{
  "arch": "quartznet",
  "model": "multi-label audio tagger",
  "dataset": "short pieces for a synthesised band: melody, chords, bass and drums",
  "train_examples": 26041,
  "gain_aug_db": 6,
  "n_mels": 64,
  "hop_length": 160,
  "input": "log_mel",
  "spec_augment": false,
  "win_length": 512,
  "norm": "batchnorm",
  "hidden_act": "relu",
  "depths": [4, 9, 4],
  "kernel_size": 11,
  "stem": "single",
  "widths": [192, 240, 288],
  "num_labels": 45,
  "mixing": "mixup",
  "init": "kaiming_normal",
  "residual_init": "zero_last",
  "optimizer": "normuon",
  "muon_scale": "match_rms_adamw",
  "learning_rate": 0.0018,
  "momentum": 0.85,
  "nesterov": false,
  "orthogonalizer": "newton_schulz_5",
  "adamw_lr_other_params": 0.0027,
  "max_grad_norm": 5.0,
  "gradient_centralization": true,
  "max_steps": 9400,
  "batch_size": 384,
  "epochs": 138.6,
  "lr_schedule": "cosine",
  "final_lr_fraction": 0.05,
  "warmup_steps": 940,
  "weight_decay": 0.1,
  "adamw_weight_decay_other_params": 0
}
Rows from block 12, named by matrix and row number. Rows with one number belong to one channel. Each number is 128 + 32 x the weight over its row's rms, rounded and kept within 0 to 255. All counts start at 0. Numbers have three digits each. After the name is the row's rms in percent of the matrix's.
# convs1: first pointwise conv (model.blocks.12.convs.1.weight, 240x240x1), inputs 0-39
# convs3: second pointwise conv (model.blocks.12.convs.3.weight, 240x240x1, transposed), outputs 0-39
convs1.9 098:168105139105117094181124175061099112104162121107090158143134240092145070154174147137157126164095249180158113151055156061
convs3.9 092:115122130161139166111155152111068088098164113129099113120084137209166139121190097101109067127144148138191120131124105120
convs1.10 105:089131075079119142093157087091070190130124124122103095182086107088151063163114119142155140162121142111093111136114112115
convs3.10 101:106126162139183090148115120109127108099130150145218145141147071112153086112138176128126118130138100125116094115116141105
convs1.11 105:083040075061176132078117101125162084092124171140153115173132162151118148154103094141186144166103151118152097122099110154
convs3.11 105:099149149106117098119129092124148100097070167150114159156131139163176140118124100164160119105178113140113130096116165102
convs1.12 098:149096102149112169097132131184102103114141140118142095116109103120094121065174101144092166147125138210129106082036141130
convs3.12 093:175138170158133134159046159172093079093078130138101156158081159073121126148096165092157116122095070103117114100100135111
convs1.13 101:113100119109155117174099165161128084164136157139109146142162117070136170121167124130112146122147108095107103102124132138
convs3.13 103:158148141102149090132108095105110096134097152141111158136089085128117066134095061170081176170139164128055171142117121150
convs1.14 098:100073089052147105108090121073140089114076123118147137136140133097113069177170144128112210093072092187097120184135106176
convs3.14 099:089122073116085112076156075157115150082083126115133131105123083104134168119135131090114100138136115148081125131069157128
convs1.15 099:113161093152151096147163126128116170088168159132104095095151093080108126083137079140127058143113096120135146096105120098
convs3.15 106:183132188140136155095107118133100108085128120141153166131108120102153161129134109151095083076143100157177152092205132053
convs1.16 094:124103062085154117155116095021130128133121176179129191113182140167151130165137093174168091143145109085144083083198111152
convs3.16 104:130128132148098173127112118151130133094117081120122148102126100180107118201129121082160119162120119079167115160106066105
convs1.17 107:120075111128103110148146121156140127135113090106175139077128183109141141091162131099171182093077163144079091083132109142
convs3.17 101:116123104103091132112130130154086169154081036114156131107129135192093127160176182116091094121132088092165079124170152131
convs1.18 099:101136095156164099073071137111136150107138128163092144103158158100179162140139153120130110158145135159110107142105192137
convs3.18 102:119106126093110119114152061085108122061139130138165128149106174148127158099164180087169201123176094149123160167167150154
convs1.19 100:130134102059098119115158148128143170128087080104120146121136146156109145111108110079194122066123167153139128089164105187
convs3.19 101:119136167144119174109098074118116093119162145109143139133153117128096171140124092135095140159101124133080134136119109065
convs1.20 106:128099118131089096112120080141090177135096097077147163115094074061122089045070143128120144148130141137128183096114105135
convs3.20 101:089132139117095088138158128146102100143110192143036101174131081158129087162175117101096141134176130203125102104161151091
convs1.21 097:147098123140161098145131151144151123105093079110090171111152093087149141150155160152181161159101160139081133154105130102
convs3.21 106:091120114086140089095128085120117133116112148104092146131139077111117176120133170172132150097122120145126101120138104149
convs1.22 102:113138133123147096120078148127106167130142100103146168160123123159035167091103136132090067140112111127159122053119137122
convs3.22 103:143143072167067088100173161140068096152142128157094188089118082079127124128112101051076084112135081193162214147196130090
convs1.23 098:098109156103079147098117195051114075135179073116122093179120119114130147141081135158128119183128154124101147155165116123
convs3.23 099:105132164148141130100124184133139174128117110097085151161065168117117157154123146133125130151180172151143164136086126143
convs1.24 106:100123123193141136177168190108124150095097119149146121163111055178127172090135147167109097075077045111111155137154137148
convs3.24 103:109088127132098101146136135142128124128162101066184094160093128173168142181116121124156113099132147092105141117075118131
convs1.25 095:105092116192097065080117101154117163090126145112117101154165130124174101092127128124098083110135111082132141125109097140
convs3.25 101:132116119110108128202144133040112154066187155211096199111154101119064170141124078147161179075150143139108098116123134102
convs1.26 098:075172128131177134118150048070125180161150143166086091129098111148131137156141137105135073102154151119170131145156071158
convs3.26 096:086177134108109140145115120173084086185162194108148121143102163094153127074182100120164201112149098114110136110113094115
convs1.27 101:093105155169150104181166109144134108086179128136122093106045090149109062104102088116103130150155166147113197117106130175
convs3.27 108:128130119142121122145118134139140147142126123147134000129130069101165104141163163118140112140131073161201165081119089101
convs1.28 092:162171116105168141138189169101169202108140069139134201090110126127133099137161132128113135187153123091155165123107117113
convs3.28 095:112141138152096172181122157192124104119122080130125117124149123083115102194066181082147064183104135167140140077129164073
convs1.29 102:108103168088138136145131148160118097135087158098147137171110150123112130205139165136191110113103053102140108127083028155
convs3.29 100:123162172138126135107099117136136109151135071152163137134145149111096136142131150133151115174095119137166141133149130106
convs1.30 100:071139124062116177192129108103132185149129045135122110181067127128143104123158122098074204094090137122174130085117106070
convs3.30 102:113138077107149108135086134132175166160130144104135090136102104116140180128163113131088112116118158131087138109121120121
convs1.31 095:150124196135127076148143111145161080179158146113179138140139129130155109069140079124140074139122118129128158186086132082
convs3.31 102:125061104154126095163149103159123163185093094152133179123154159108183173125114099126197099109172137143121099152087172160
convs1.32 100:121105112154122148112076124151128094144119127150133132095165136096090136137109103147215073186205106146118145153153143133
convs3.32 101:105055073191140176090052121093167127150157112117168145133104095110156122114119083079156179147140103122112145116148201090
convs1.33 098:153187134138171164124099174152108127130134154124154122118128111169153112169132127155164162118132114110085164137125182097
convs3.33 102:106155141160143099096066127140147090113103125113117086154098122156160141149092099057102166111148106174066120091113159072
convs1.34 103:160114126130132168128079121173195119091124163082147121174163136083122133107104089078173077146148158146189106176150123134
convs3.34 100:090152139105163161106119101071170106169117180099132103137182129109155142071113155122098192167159176107126198168122127147
convs1.35 101:107106138186139145153112154165159138111151147144085145142131189120165116123124137106140128180159128224145163186132170126
convs3.35 100:146061131125169148139138161182159134136126113153100104120040136168113116062110152122145098146115060169116162149152173077
convs1.36 095:145124131108130156163122126124076127146107117132185113041160150112108137138116143122164100134145141124137119140143137122
convs3.36 093:136174155120158184126183062139101130102145127127122066116091126142146137093171138134125077165211110124135144187125127057
convs1.37 097:167121128094092097116148146178153171143068119197045147172156075180110150098124123129133094151113171157166122169121083112
convs3.37 100:142080166112103131139061123095179120106119145175040160120123100143157124161137118099154094120169043148093103172136109140
convs1.38 094:176087119134221117115162145108096180145135148146087120071153110109167174100139187150133089160160056105174142161156133133
convs3.38 104:116152187102085133130119169117203173171081139177077157159106083170128138153169066177156162176109152122157172134204153122
convs1.39 091:135091097149161175141095142123097074140155137171073113152152093139118129119110122120162171094120098102154142108140088143
convs3.39 093:160193115150135116114171168167146150148133105123169078136113070118145081156167158152109152155120114129081106159160156188
convs1.40 105:112104150086063096171115185163100144132135127131091159133147139111115115135131146174161169108099061096156100159102130173
convs3.40 101:205139145090056168131165098150122140104135144127093125154099132102119109119109125133088104101099149078031111112153152098
convs1.41 102:066166155156099170084111161111128120116079094090125129070100130119121100136112118128159162058127195118184135116145112147
convs3.41 101:105133142113164072136131078103141140038143135178127068113089121108093167132168079186159162114153178089154092131141123086
convs1.42 113:157155088122153161082148125163089133173099130119133113096119148152116152121140181110107084132157094112093107140094107085
convs3.42 101:119105121077195116119102050124092081130121080131129125121089126113104162123087118084128153121105117143113166155136076039
convs1.43 102:114117105135186085135125113155113127127065112117112151081082150147202115158103125175062125134221119170126132138156093087
convs3.43 106:175108127125172104155095124145207163177123133165024120152119151135139081134113109123131115156175165170175157118138171135
convs1.44 097:147195149092093130099092098098148123101116126149134165136140209183157119117173085093206098186110091126135134120157154114
convs3.44 101:161122130161110153152132168081117113123125146103133091120099184098095102135151138056168112157108099140137116137097076133
convs1.45 103:182176140108105137144089044153094087145202099129081166091112092104169161122082143142159153086141118093126108160124142175
convs3.45 104:127144120166187067146110141142153089092137159150104047170121123127122172128079149141113169141132105177056124124139108136
convs1.46 099:109165144152119155087134144157131075115160136100186091085104207147121136155158210140150115128133053135122167152117124133
convs3.46 100:116104134144132097104124121098114114062138164129122115114098108149079129071092145135095161147093104124160171141160137085
convs1.47 102:109115146128157082137149157102189112115163091166099120164066071168111151082135157173113176159116079136167103143106101096
convs3.47 099:135106149125137164115094122133094166122124064101151194139136147117104148101063156073110166224107132045095175109099119095
convs1.48 106:101125146190102105173162171161118142156101143101119115131124119093166088123146120039118097156150119133117171112167164106
convs3.48 099:135092046082100097147138097167148096132163150156104141165165137136128157152163123154090129089118117142149200125150087157
convs1.49 100:067092138128069142093108146115126182168154107106137104122116093131172072126094169122091148104133136072150085158125173124
convs3.49 105:147081127122132120159142127105155074136109100166122130166133135163109142091102140125101152130092193137157135216131185140
convs1.50 099:149098118124094187097115146146132129142170151131146111087063136122146080185072138099142124108146123151161069134156115146
convs3.50 095:173117125053120099083140148093100185075153156109135155111134110159130133142149155118113133119111134130104183098057102167
convs1.51 096:115147173140142195100134161085101130151177098109143166191089145136124131173146138126108130101161134154031178127144185134
convs3.51 099:099144178102157118117169139154105149121133136115143147174107152146075103055092115139077135142105115081139093168114096123
convs1.52 106:142119114166190117152138106151150085169119087136151097065160118092090124188101126120187150085116117146174092102133128104
convs3.52 101:096158130128122159134173163071085138162135130127120091141153160219160097148123102141134104069077139108168083122162152135
convs1.53 105:175191153112085186124148114127116141152188085162122176123127145122197159106143152116178194121155141132167089138165133122
convs3.53 096:135073084118122122141146133105106155120160118090156158129130135148122084132128165131125127105127099118093070163157072099
convs1.54 093:084175129104120085138140113088134148156108157130088117116110146127155159177100200073101115187061138118136145133103088161
convs3.54 099:163181108181125109165116140114104127147148040173121123085130128060140154124154097124147136121141079138097146062122139034
convs1.55 105:149136068186113116078082089134124118131086166094104189154150072083129130135151179080115080078107073111146088128069101172
convs3.55 103:112099073102137177130111115125142134072127181079173122115183100110178165090143194088113112101126090120141124112082071177
convs1.56 103:118049128152142126136168117108174141126121160131141156144092109147121109141113174115191207180110137140094042129091160110
convs3.56 098:083113114175114113129123162059191103123175154101107058146158127125149127102120077128180158113118137137160185148130169109
convs1.57 103:120123106190146149161072125140124147120088208120115112155160052116083186133098146103106164099151130128118122122125139138
convs3.57 099:181124167087092125190132147123150088157134160072090148152108098155096129082195172131133064098077174083066194197092125174
convs1.58 106:104123115148099105177185165150152058175152118163153178103114109203186072133165052161124050118121049160093148114138138167
convs3.58 094:097140114132072080131099124116097121124161119105103113104083166196142102143165114109150135105107149089151176161131115153
convs1.59 099:144085122105104084120160177120097088157080154223180100126122119040113126121113190101164124188152105140139090124150103140
convs3.59 095:183072149111156136074100117077145181102112076090122135125101091113099125128103161142158128122075117180178165106122159133
convs1.60 096:156106085100105155097136160140152118123109163102118096134119129137153085137115143187115156061084127141089088127180146108
convs3.60 100:143139143169113152132158123172186141160122145128128195087094164166104123124068153149134114109081127142070098179167152195
convs1.61 099:106133166128216181131085126121125167182128133096131175154071178113111127087139063191109120071162104127126122090146129132
convs3.61 098:135153111109084154126083138123098114124045113117142062155164122122177168115124156072097083163127147055143094142185116085
convs1.62 099:120156164205143151117135115133157141120111139097069138117115094154154149140089153077157166131139141089153109112131080035
convs3.62 099:160160103143108147110183136144122139122146081186147101173140116108119118120132129126131096127148108083158179092097044102
convs1.63 105:159102161148123187122106164142152121179129155118127125052131159128075135092130127078130152104057125182076148175101135128
convs3.63 102:033106144126116170144143115124127100155115125113111059148115146165136124152122136194149106151138115092106116181106174162
convs1.64 094:172134110131097086167196144118156083154163146142130045198102115109110141172106165126139219136110118157163130141114137068
convs3.64 102:061110173107101119148124125173069058112151137151184140196143070103077121118176121147182150097113140129184137160150128155
convs1.65 088:126124183083068131121068092116110086194144152098115114143111103139156169137114133207110145132148141123131088103134141209
convs3.65 100:121098170130087103146155169195050051202099145167085129103129171146138089156138087170147157144138132136091129094129133140
convs1.66 101:137103136094144151132169097074132155176162116152151142157086127181092131104082184097120169110082118088146174118083071173
convs3.66 095:068036122083113122139131164121124124115140098167157101152097087119126070107142124084077082098125112128151173144131095188
convs1.67 101:180106091117189117131080140095168150112151089121116131117172126088116119143100144076125124116117188168101164082174131137
convs3.67 100:160151069103159133101142118121165042105105106120089119129111101135091129171111110179110092076104156099171101035129138142
convs1.68 093:120152120176105149170132139080138106149095137121152119112152145137112134170176141106134113156118169063180151090172103076
convs3.68 101:162092117123124156132102120079148181085165104172100091150132105111069146116126143168079080147140152095150118156138117097
convs1.69 096:070132115120152140151160089118098136106120147214088136116129049158117141134088135136155126115195151061106134126169146120
convs3.69 105:107179132090109076145061051122129137087116105083203160138153081124157138076138120116081151141122113184119121153136064077
convs1.70 102:147137114136095096139096170082133139186092126176163087134160166132190121148163111114148110084180121103176183094102110173
convs3.70 103:098122180171104145181147115114142151129067122118097118130093104105133136159090089112135136168069170169130133154091086084
convs1.71 093:197184142120146123167083125150136118163175140108134127170151129126125142132125143089078092118081048105121123133111028085
convs3.71 099:178163130172092093094099190195135115073134170116101150075116164090133087104153151125148063151122138169129125140081112134
convs1.72 099:152120155093104131124181086102085096101133190166100127091135167112107108092119129105143128149114096143175173098111181078
convs3.72 099:197138077094145107130121177053188153135126096160140175173150128166164129126115145102131155171079163098169159204091110096
convs1.73 105:183159174141062145201120118098180140147064102156116149084135194108097135085070075103123080111123170097180143073108157157
convs3.73 102:114125155123094127102063170176111125174100125152137107081133130093135118124124145123145136118152193106129119119090093124
convs1.74 106:154158161103109124111109098132141089109092140226138090148138112124117128122152137147097129141172116109117170205074142117
convs3.74 096:109148155106101163158157176108112174128186123166116167101074096088165195080126200147074090030047143080123108183093162157
convs1.75 101:112072045165102168090137146143114104155173103113122148118160156062121096153110104216065122114162143154160176085146144128
convs3.75 110:149138173130068155148118173124158093161121174182119093085156115047079140124098137141149153124094142087113153148163165127
convs1.76 097:128119142066139147176125091111120153087201120102090110072131070152093123122098107129126120104129119143097096151135161115
convs3.76 101:098081113132118136166184154122091104113123192201122144144149098139092159151127123140131132170082140153110128133171146142
convs1.77 096:117151071115091173169167130132114092172130073143093159214139125108121174159139136077120097099128141150110157057064110132
convs3.77 094:156171101113140155141120090172132173102107135130133166065155153117132166108126110130085175144122139159141108121118168199
convs1.78 104:123078189129162145120128131175128145127152132158146118121171120176069142183134170112115130117186127127118131196141142079
convs3.78 105:103097123087142104098121138080099129179181175184144126101092194185128131155065134119108067104136127144110163109141140171
convs1.79 098:158126130106159205140151163178081129100126096078122114087113092126137141054133176099129200100152132082117069175152138143
convs3.79 102:169158108169107147164096106138114104154185161116088113179125126184104088104076104088149157106091119111109187133081123134
convs1.80 095:134085126124117147127103096169156099128137129134149197084082102147184126108107123140156174144137138143143149107164190166
convs3.80 105:182139140115128114113138091130140106150123134113114184161101123095125155135151121120150169159108135139139087110082114076
convs1.81 097:182111164129123077153189132103139141137156063133127126137128099136217162107106068075159088150125155123169117128080160135
convs3.81 094:169112125183166169121080169143092065101091091108148124074153128138170104158089110080152126172065213111183134190113125150
convs1.82 098:176127128165188069086116134067157164089146133088148127115080132118127136096074138154160076118160164124150151137113117164
convs3.82 098:142137168090115120075126184123098050150103131127171164087142160111104112121048150127137148126107160154141151123083111101
convs1.83 099:135174106075146136148172111111159170146080097142171126128137164161118158060117145132109120168134129092074158108110090088
convs3.83 098:087164143159125155120151156086138156061078108118184101104167105128095193147096124093100173135200192135149130103100126091
convs1.84 095:076165121158103180098109089104147132109135088179153062133088117142107099082137117080115155129109110146072158172112132160
convs3.84 097:112110113127143091082138164140062152110077140063167071113168076152130129128184136163115094120159095096100142119112113128
convs1.85 097:143126082122122121164143171127164098134119142124128187232141070152109166153096145111124175112105130148139131177150084141
convs3.85 096:112082085087129193051176126163099104148102095144138128149127175142097119150109139126157121203108126138063116133061178129
convs1.86 102:134141089099185086194134123140126106087212130110144100166060155152146114140128057161132161111178158151143117120139147132
convs3.86 099:142149147147183167114100228201123122119079110116055105185150113100109150150153072140148119120150114126171205131185129138
convs1.87 099:108156169118168139156096223097105151107115155162215101166085148170179155160149048157141108103160100171114086080138092140
convs3.87 106:189102105171157120142104127136193119144209132064109138128107158165149110103131198133153169053203140232114116205123161109
convs1.88 097:110155140104125208157133091153105127149129143162094143136078120134092067113086143168134121136091114079135168129158114113
convs3.88 103:099171092122138116173089093116132122164158091071103098094184063097139153150126073184146153169142164152174156161135132152
convs1.89 099:128169109135132091125077131138202165177096197176105078184153148113138169172065152129158102137137150110104134135144126098
convs3.89 094:176102101131162100115070097114075096113186172150128124155130147117164137137112100164133149077190098115092165115189125144
convs1.90 101:155157078107123125125127177143112151109131129085118134128118138138190120167139171095165057197112159095122107170136118069
convs3.90 095:158148176126112148155106102083119049100062101103123154214138078136191087144153113097112109189099152101122132166116099180
convs1.91 108:127136120118163155118066103140169127111169162132157142086106125106135168159141199148059140101188160066112131134150102125
convs3.91 101:154115125162132109153122124111073112159112124113163150141097120127116098165106077096124094084108115141107061133090089109
convs1.92 099:148111176131124090143111177130083129111148149146098142115149097161169182144126103168125165166111127098107126121127068119
convs3.92 106:110109152070089102131161124153127152075095159149124140126159197174176147144141125106179146126107124108157137148092114160
convs1.93 108:152169156138149116091097117141111153127113118140122151058138080162117081201100098176116182088111135140147130133104089163
convs3.93 104:157115150144096111137163126089179118148133098134138159101124175152077090145144128166147103115085148139142109137132112122
convs1.94 094:179158171105157136201136148140165093111088107142129077124113123087178128161158096104142096129131155166138089153142097100
convs3.94 101:192076111162105117089145116120140180106169116106091113138092163162119152120114101103143132119205163091110140140199058170
convs1.95 099:182144101095178154138132153119121112111125153099128135163083116068154116057112108175067139076139135133139156162095150138
convs3.95 105:094090149101100112106153136128079075086159165134167160149125162116118152106129111084114110102123095112119124142095144106
convs1.96 105:204121130124067152185138113148056094096122135127078137139081106080157075168150105157092134125118140154147131106066131178
convs3.96 094:157118102138104165130156098126085125131167129094090109126107156126144202126222099140131122079137132153154095065100098119
convs1.97 106:137096091089100156139163119100149115108167131164147125122169129166087109132087074168141148154047045074123137114125171144
convs3.97 100:108113115142147101145115164175118202139116129100107141116167111144154094170141124110131069096118180186160140165100097149
convs1.98 101:166107098117119134103112192116112105124142121119155189097120100109123158140102167140141160108177111212124172126184117117
convs3.98 100:120141102143123129137149189086157097106103125096132093140159152112101165104070106103157153161123075080096125100123115171
convs1.99 102:201094116123112149151115136071100079078164192152180137140105193128133080101107113137072122146121118116166110119110155130
convs3.99 100:153181089159175116124112117099178105189127155101131153127104131101119133142142135111128082123083074124137170122123129153
convs1.100 103:124071191178092105156118116125112117107107104109107110142140164155099144165128078110100228116140173171079149134115145095
convs3.100 103:154052095122135124144176130128138119099104175141091144167156124077138152149096159180140190166138211133158082144163130167
convs1.101 094:139099155147176103105170165131060120116145083142135182088097118100133165127092107176136129147078092148179125139165150131
convs3.101 100:155125110158148177098067107116057144119148208140159175131157107164093169125090116122178109121217087160125100092132182136
convs1.102 099:140171158148155155162096108131127171102125152128139155153144133158150121164147118168135105109072147126153175169125146085
convs3.102 100:152092106171162120073109111184147123128146147093217160120117106202133138092113103180110114131095162125135179129150134105
convs1.103 105:140118089129101100180178152098117143124087119130143109155139056138181114059096134105114179133160115131065110160155168140
convs3.103 101:159133120131134230141151134134098122166192082081127134068108113048101085122171118141111089144102109141130134144074079195
convs1.104 093:102124107136160089144151150172123110113150142095142095081147116064110127090152124156135097132167104136133147151178097100
convs3.104 103:131181162083080133124114074085134094136173079059190181143129084119118163100109101109134162121120181085127072110121109132
convs1.105 104:179104106070060129119077144080062148134137178155099096136135193181077082163146120107091114149099125147125082134199184163
convs3.105 101:144152141110152127141186132180176132174115167117144151130157103146123132082156105089104085101136144174076120147150173107
convs1.106 105:195087138147151090159188146146154147132103134148145092125110184108096096181152170116115091142133080108105105081156180121
convs3.106 093:124137108077114110081119145120122116151145168135137124183090085094184115151088106168118145154067089136122131163129144149
convs1.107 099:153111161070120102129161145122093111219136139140177095151154182111099159152108073126162085091166138126100176141127166110
convs3.107 097:177073152189153166168124136139083123100127141108088149119124104127125096123152063123125121078152142143143139064134111167
convs1.108 101:129080092182090141130154115116159179147092160151141121105118155131109172151153159055063111151100136124118134070098120156
convs3.108 101:124179149174152111099130145091049178166129090136127145124110171133096084190045081096157070132124100089161091079143123120
convs1.109 102:154128156097103110083131119159105084093062111164168138145137147082076159139123147130193136128119137141188133166164087124
convs3.109 096:191130095194154142118122177105131128154130096032148135103198144125134156081129181106130163114140139107162115119158147147
convs1.110 096:112122162150158082127093118115075087096136083170130110141135100155115122108119117105117135089112137124135085163117122118
convs3.110 100:102151142115112191142136132150072108144145148124085074141157166108137158050110118143157097153090063120130119102102145061
convs1.111 100:101122101131134099140145128124170137154098101095129138129127159049117120177122130154108129132110131100151147122082083154
convs3.111 100:131108106150108088121145194122102129105109159108140120140126095161118102094064145120174109196161114108162087087155123090
convs1.112 097:139154115107129132173085114104130081097109137150148140108100090113126180117110108124169102159114094104079133095095140117
convs3.112 101:131199098106149074081107180171141140178142068116134090123143122089190167137136165092170111132135130103073125153077124120
convs1.113 099:140166129092121167111139147094101085154091104125150094126206088108187086142126174132122094123124170077100139142149067138
convs3.113 102:162091109137141123170128139120158175148084060143090135148161149117113141119093185118138088066101112125168123134155154115
convs1.114 100:142123157112132138183170137179117158089139120121122099092119114105080185109125132143128148094133065147139113099125173167
convs3.114 097:115185123070188138105177154213083169084142133098121098077119098137150146104164117111108152094148166138150089100080114201
convs1.115 104:113094187113111096137145089116165181133176103116115130037176175104179130150110078129111144084152147107109102119154128082
convs3.115 106:156175135109170058163129136157090174142144126064145193051128106123111113120193125096149167069140118182109136136095130131
convs1.116 102:088137164114112113118090073136116144113125162149049130127106154078083133124146127125180166152175080142120157115116121183
convs3.116 102:121134105160197121111138125160109187147102117117078126113162143174176064146108096112177104138137104100141168170117099145
convs1.117 098:112119135156127098102141163135135097172160161123165143117101150120135117106192144113067132045112107125033120131095177102
convs3.117 093:099099155087103110133142133176104026135100173163147078168152091108204102126138074085149119125115121085140144219126128156
convs1.118 096:133141096149156118124135112123159091099126102137169101075108156167097095123147159169122188120089131182123136128124129158
convs3.118 104:125103133168135170129129164115121114170124115158136120134100158150146128064127096124126139123176135155182108146117108156
convs1.119 096:138125162179116083106104140121119179078138112101104079113104126101086162158158127176158172172115103120184140136144087114
convs3.119 095:144191142128154157158124108116148116108151103155121132149131125106110124087194140128112162081122185119133142104113171184
convs1.120 105:120141164177132078155117099105150097121138105185093159075123085135131100128147120143121124113141168104144118168124155097
convs3.120 090:151105166124149194111154157114126157165112095111080157169084103066171121114185204092137128171154104127166118089133169081
convs1.121 100:144095139130175155095133118189140151080136113131124124158133122188138135079148122141106161134091129088160147150195161140
convs3.121 097:127090090155119124144152137148129103146093099125174120090108090149107168096185120128192139128104111171185081135111178160
convs1.122 100:134087111178130144112152151118148079123091086080113133134108131092067048142068151113124107116106169127088169175116161092
convs3.122 101:093166114111124080100132109157097122152135151118129117150170112135177217120187132093116128111115076130167098198111130156
convs1.123 098:141121104132110129140094112122131081130100155056178139086118086095146158138128142107142112131078181123137149132000134094
convs3.123 104:144132156134062116134122060223086145173138071153166144153183111144127123092121135158106163175179083143116137137114139113
convs1.124 099:153131124160131140128132151084140135148123151123178150120115160103099156155124080093161111120132083157121165125127076151
convs3.124 098:143114103137096150099091134112168140178128100151211141105162125036080085096158155145136153135065109139125087078134122077
convs1.125 097:072153221096128148145201140201147189074135075166093097067156122165115130140185100130162167142175138116105116122185094102
convs3.125 103:092148118121108090152187127086144101157159084104174121147052211117166125123136087147086131160106122129105136111109153129
convs1.126 099:178199083137093082174161100075170098112143109105095071099178160132155157119118128133038100167146148132133104161197167111
convs3.126 097:125142143124145129084065119127096113057151112120153124100173167145173145201112092125182104140131057129097101175196180184
convs1.127 100:146114129162125155118154123109091191074144122072125128105117149113080115133079100145109153108098116138078095064104095109
convs3.127 103:096097090173114124145074118124103134132141198172121113211074066127127144132168123138127148115171079142138091139057158076
convs1.128 101:128124136098084083145117117131140139169117129104095101127109131103069112099047152191122127100117107135166106180115125096
convs3.128 098:097220115093083139182209072092079138116137133116070149110131110151108160152186114108121095122166109147145184118126168143
convs1.129 095:112104148117126115139134050160164186118093142089108177116097097170130128107108081109153142154163156147128189140112137042
convs3.129 096:134135127105105105140104079154134120132126137159123123115107184138157187135110136084145112091154139110151113120145157120
convs1.130 106:116142160077120105125153098126116060175081118123158154130148158091165132121137104161141162098111149084115117050111118081
convs3.130 097:111098168097092164113151118169137138099132127166136132115082094109154116214100130116115134127138086134138139090126127136
convs1.131 096:102128111205154126110103124101137095083177149111132123134078156132090193165108137152164110118082097131115152146094140178
convs3.131 105:109173095113137178177162135079124168139142112173095119127159128111098108155121114099192165126051164097161111183194170136
convs1.132 103:111119141105126108112122033211161128070086098181113094070089133117164155084072143145127144130132148113112128131153135069
convs3.132 097:072175139122126093079122091083170113072144107115136110200171137129136162193100168109097101188095170171131155103146152131
convs1.133 097:185091139159144143098088179109072202148138128130107149132091103122156116158177138116163147137125146092137102076174158140
convs3.133 099:098131181177129125104083139147114127088105091189126113133122173130146126127140158117085151082117113157155123119117118198
convs1.134 101:161129154142150137126151142105115155113124141101124148162162118123111167067124127201128161091094149096154099113141137088
convs3.134 096:157139079130059087095141120164193124112148121131161114104121122198090127103121101194146125129184134121070074147092164192
convs1.135 103:126091107175068117133111132099118121108067159127123113147134155072064090138086143111199128128155141149133095165162131146
convs3.135 098:133080086126104103129062132098144137224162145095152158064178065147094148136084176086149103165143195175088120113137099183
convs1.136 099:159143123090087117145114105124165137118110161083164154138036055188141101087072133116132154118106060136114105109111084084
convs3.136 104:096088125100096070116163152104101141107092149173107083140124122122171162132107133142138104130105169113064139142117153132
convs1.137 104:019115125131173099133105168149120115140135103142104114169132144191139056053158138112175140154133081033133152185131146127
convs3.137 109:191152153072126130166155137118127158105075134121159115113155160151074098105062114095128094090218149114068152131090186076
convs1.138 099:124140123152134109216103126156080189193086104179168126062145111139144109125114151166160149107107207123097082110100053138
convs3.138 106:098139111104193082156151127134160067148114149110123110127120150082137096120096128136201132213134130147089143126049145109
convs1.139 097:138130158190199144095091125138149144145124092080110146159135103116142190082153184078128148083120127145121110102143096097
convs3.139 097:136077120075119123127146125176089205139078161118182133172169152082149119123089139116206104102094160044120123144108164124
convs1.140 104:156177130125110101173181133086128123108128105095144132158171119046153129132148133090123077089122128051160100140089119173
convs3.140 101:168133083162124145133107111193092117103125093136169148141113117085128118089084162102177148064112112139159104139148157123
convs1.141 095:128101140163108122166128132139090095147168172172075145127101090134123172128085159116075086228148171124142106133115156121
convs3.141 101:140122176155134149190043076122106116130105045112077133134148128122121125124149137094161127140183160126122105136128159159
convs1.142 093:120113146096107081075161092130137163120125106041149133093112092157129134115074103098114139073115157104107043131121162132
convs3.142 097:128099169138110163116125092092108152140112135082097118116164130110145120128171152081126112181100102151130121140108105112
convs1.143 098:062089118150106140168154104163116072139110138103091154136095099130142081119136143155143148163098166099132138116151110076
convs3.143 099:139152187141122115130128149137112113128094134132161162130194100156178169094121137179086137146151152177163097164124132107
convs1.144 099:177172127084183115114156151102177085145136125148107072139107107175142092154147160157129110120186081128138156115096057205
convs3.144 099:129111219101127123161117131101150124191171123159155099137106128134139062154123155111146181161168178135165137128103120078
convs1.145 100:051082132128131138114159107157096176111170108054146127139205117137149136073117113147145156103076109123170080116112111109
convs3.145 096:146141127099094071119105146108193096148115100106106111127170129185136115090135119139176148119136073062126058142097126100
convs1.146 095:079076125137191114120166123126103118165112144105106136182175099107099160215171155091084105179114128091165139111143170138
convs3.146 102:100163143115115127153108108167145130190142161102142111098130110103137178073129136126097084079122094121126118151111117075
convs1.147 094:152177140107161106153137157078113135117170142143088111083145180113134103120094096077057068152175079145101213093122143145
convs3.147 098:114102117108109077092186113131153149076107084150146116145082138131101093083122136096139101167139143128129119084163193213